A small image classifier, trained from scratch: activation swiglu, soap at rate 0.0027.
Rows from block 5 of a small image classifier, named by matrix and row number. Rows with one number belong to one neuron. Each number is 500 + 50 x the weight over its row's rms, rounded and kept within 0 to 999. All counts start at 0. Numbers have three digits each. After the name is the row's rms in percent of the matrix's.
After each neuron's rows are labels from the 100 images, of 14848, where the neuron reaches its largest size: "colour at peak" is the nearest of a few named colours to the mean colour under the peak; "responds to" is what is common among them. Only what is clearly more common there than usual is listed. The data: simulated telescope pictures of galaxies. In brackets: how many of the 100.
# gate: MLP gate (model.blocks.5.mlp.gate.weight, 192x96), inputs 0-95
# fc1: MLP up (model.blocks.5.mlp.fc1.weight, 192x96), inputs 0-95
# fc2: MLP down (model.blocks.5.mlp.fc2.weight, 96x192, transposed), outputs 0-95

gate.143 086:557561561485469511557532433469475423565524573504491468461598463600486515570380477478492527430597491525524475534533519410433550445600557531546456432544486511511589477517501512506456516452583492531464479438532475513501527573555528548560472484585469474500594525393505584595479527524500534500
fc1.143 089:512517539564528538461352519525474557526486435516511472541572470460515571410435539546491555520465512466518590494526574495584465435434484565439467513510470580502466573566547514489404511518516543468525520447390538466574409576488526492533441460535564385526472568409548546519506481529529488533
fc2.143 098:478511502442562541448479533556428594487458478453526460509480487508583471537493576587505422561478548531461423420592536548506504482584435530611536547450566420475446460473480439561528571418419523518511466649541475472466454484533471430449507459491558502516565466545471477473497487520435572505
colour at peak: grey (92)
responds to: two-armed spiral (99); winding: clockwise outward (61); small (48); tilted (45)

gate.130 098:527506520504449481523509486553536543456520588468483585515598495506525523506504414487503526413496569344523540548536510636547439424436503527431543429516511467480546464565599489524512475536508512474476640469442476435575522517501512448408457495463492520520605545484523451514532499508436464571
fc1.130 103:532430529587457578471602507472404564453492537450539516489469453507515443456493550576541516414543533407593462524517415471418483561517488538442527553422598530433464502454453462502488417532540501416524435542522436403485457467540508433412496507500501518494435414502513466478451468432474556510
fc2.130 084:482595465524568558401461500509496489419493408405546422567450518488506478462464509563530587551557413465438412480514577514483535484460471483460508586525553531493519473573494421506436555526476451420535464507548471541471457450597566539564528455447546537526446428417508485455542528481452593496
colour at peak: brown (54); grey (28)
responds to: two-armed spiral (99); tilted (70); winding: anticlockwise outward (70)

gate.181 080:477520490559584523545470570534541480508463455548546537535555395574520462490507446477473474534401481550484398449420413590520522497523445542498465493506465411446525495433578541478497534521492476447493540381429501523455437443431520491511535446466489570449466472530600497482567530365426540485
fc1.181 105:515558459538425556488526493480425597545576533498431469514478486437498531474503526518454466442548463459476476477522590543461565611529563491428528447514532506458399417602534509517489468499621412448438490471437451463459534440477473575486447481491575417402453480511435528501570520567525456524
fc2.181 087:444453490426532492463519483451510481479500444421505431470453562515498460553512528581545495559505481641529418516441493516426506417482456546510536500572522504544445446480521478554476583432479465609460488525600495401488433521492473410442485523536544563487556514524539463524583585612418527539
colour at peak: grey (96)
responds to: barred spiral (100); tilted (67); winding: clockwise outward (66); winding: anticlockwise outward (34)

gate.60 096:490556439497446476501402500621447455537416520551411557458517485380482443479455480493453459441542556515470521557450489563469494480480486498538405642435526459567466530444492449539509584529481417526497463620534426502509459480447451413486475524531480490441495514563538504494485467476402491470
fc1.60 104:505443459581522431483551448521526483571476590426512444514489510548500420458443474531521463489520576530431503505449444549540602497533434464544504539547528448559513454439530461482483438493408536514444506500446596450461435407529382458457474497411474432507456422566516500477474436436597565456
fc2.60 079:476414449472457501504539562335500489473540493446607473486469469544465452504451539472541510541498506478500480508515468596621557492479543555588529605557455426528542528452485514498495547535493498604484520554515538495524467439490466524441565523542495611565563528546569497489515512507346515488
colour at peak: brown (41)
responds to: barred spiral (97); winding: clockwise outward (61); tilted (43); winding: anticlockwise outward (38)

gate.86 087:611406503495518546492413453421429410463583596541488491605516481467551520436384647522538472581483443489533544493470442522469543491531495499500570528523516509498577454470497507470544515510532433541524514544478543479467538546542571536482580568507553451469518543397511531524472419539516531458
fc1.86 063:448506538573485511473557532574530632625501496511523502398522494557527480500578425473481511395606505528480450557476593550561486543502482533553451540449461494503537432556537511454485463523429520492430507531523377526571464478523405543438546506581511559444541471575498477483531543473463565509
fc2.86 095:496449500512510423502479422471529547567522498453466503487543441530523499529413533564514476529503483530590525508481496507437495538637475432543479455582493477518415520345518546526472551559472571459511516438550493488502463570503529417510403438526509488518522481492428561678457480570433484522
colour at peak: brown (37)
responds to: round elliptical (92); noisy (66); bright star with spikes (57)

gate.85 099:496435476543528507549456531493499383512410523459428539504493553516508356494550486487496528561545516451517503506461462525570519501459434499576387493538401485561503534585504516416524402509395430429512572447588527520550459449415418440572537463477443495515545531521501545512461553493532495483
fc1.85 086:583513477644506443537403493467442555568511440515517539439511465484463577451549489550417556509423466571502483528486596460522497484518523506454482459485387585402474483425547569466501482551565479474535570545418473526508553457479469559447476464508457458483488528438454527412448511442588450481
fc2.85 087:446476439485534557522502421542447443541594472425586560471457504507513509507428536527484493532483560501542497489432515509448518495499483546601533587474544485573553491524457508503491521326475442551465419596563411542588471498455452406411420514495509475529563531489515545505518406516490466469
colour at peak: grey (70)
responds to: barred spiral (100); winding: clockwise outward (51); winding: anticlockwise outward (49)

gate.153 113:544458475555539475423459514418519485478418541466431481439478471482475482519482413426436579540450458508533494512481425432572552444501489457560444392564477535535500572576550509525560515470497505537494510530475434306508541486587580517516470522553478573460458512425446519504445549558541505487
fc1.153 123:555504455417536571388633531447510466451475538502517494534501450453475501507561574563615469502432536513497509539467454480451539600402586534481418423455575461498476577506486503420475472566517489490570443471474513476579516453470527521569482432455502587423452502452485578493470513443527487516
fc2.153 093:533479545484514525521454516453493553490433515503456481576435454585425502418573477556549559514476450571531367530486619484413489519498471569510571538530483478508558454447462441458501520606467443543447481572566505559509480471507559479457603489430475456515594476530530410501478443521582444461
colour at peak: grey (96)
responds to: two-armed spiral (100); winding: anticlockwise outward (51); small (50); winding: clockwise outward (49)

gate.179 112:509533477450628506524524439416522477463481564578426595480532518479470551571515497511506555520485555580437502597482525565397501507548562540464547465546478547550570519420541548469482465489470515553387476518562572411558484615498524475484449524547514545503562431471467539494429571505456506438
fc1.179 119:444543564578556478483445465491420604489444448561484534508524536443463530467476414567429647497481461542465536554434562542490437399510524524445462439484496561564531590477526479469447529437518494502490534525539519447527503514503647496538474453558475484505583450465505470546445492443496586432
fc2.179 096:514489549406460501467432528417358480415426516546490475492483484485513503540470525581560562464504450552493471533496582474488526549575464533531527447540434486506517577542489509444479516399522406520496451557473502506574374491531485467473551435577621498492531557515401462526424550505453560480
colour at peak: grey (66)
responds to: two-armed spiral (71); winding: anticlockwise outward (46); winding: clockwise outward (39)

gate.40 100:537572513538456623545559410534481500493473492397499536459455559524525478504573472539464562534498536556534423434502476508439504433564588520474480530365566592523512427440538564452527462528513442542506476506550475499540439539461486528502521475459373463435512564491478496527450424562418440443
fc1.40 113:501480440496451464445310525496529451551534508438477592549588580555411517497439458541493514517560460511439531529508554461463545495414466478459516385541473495554534540496565519560551529491505517411443539422538615444512475544534519434539458578553510523533493471435514498473556556496522502454
fc2.40 092:533530535508552550516554417409374521445543593494532478587428438537515522480507436571513501538430420542553462469537486576463438452597498562499490578502523471475562444494436476542442532467598523564599470523499382500489480523460526475462507367514530515476460524475485504475406486491495500536
colour at peak: brown (71)
responds to: two-armed spiral (100); winding: anticlockwise outward (78); tilted (60)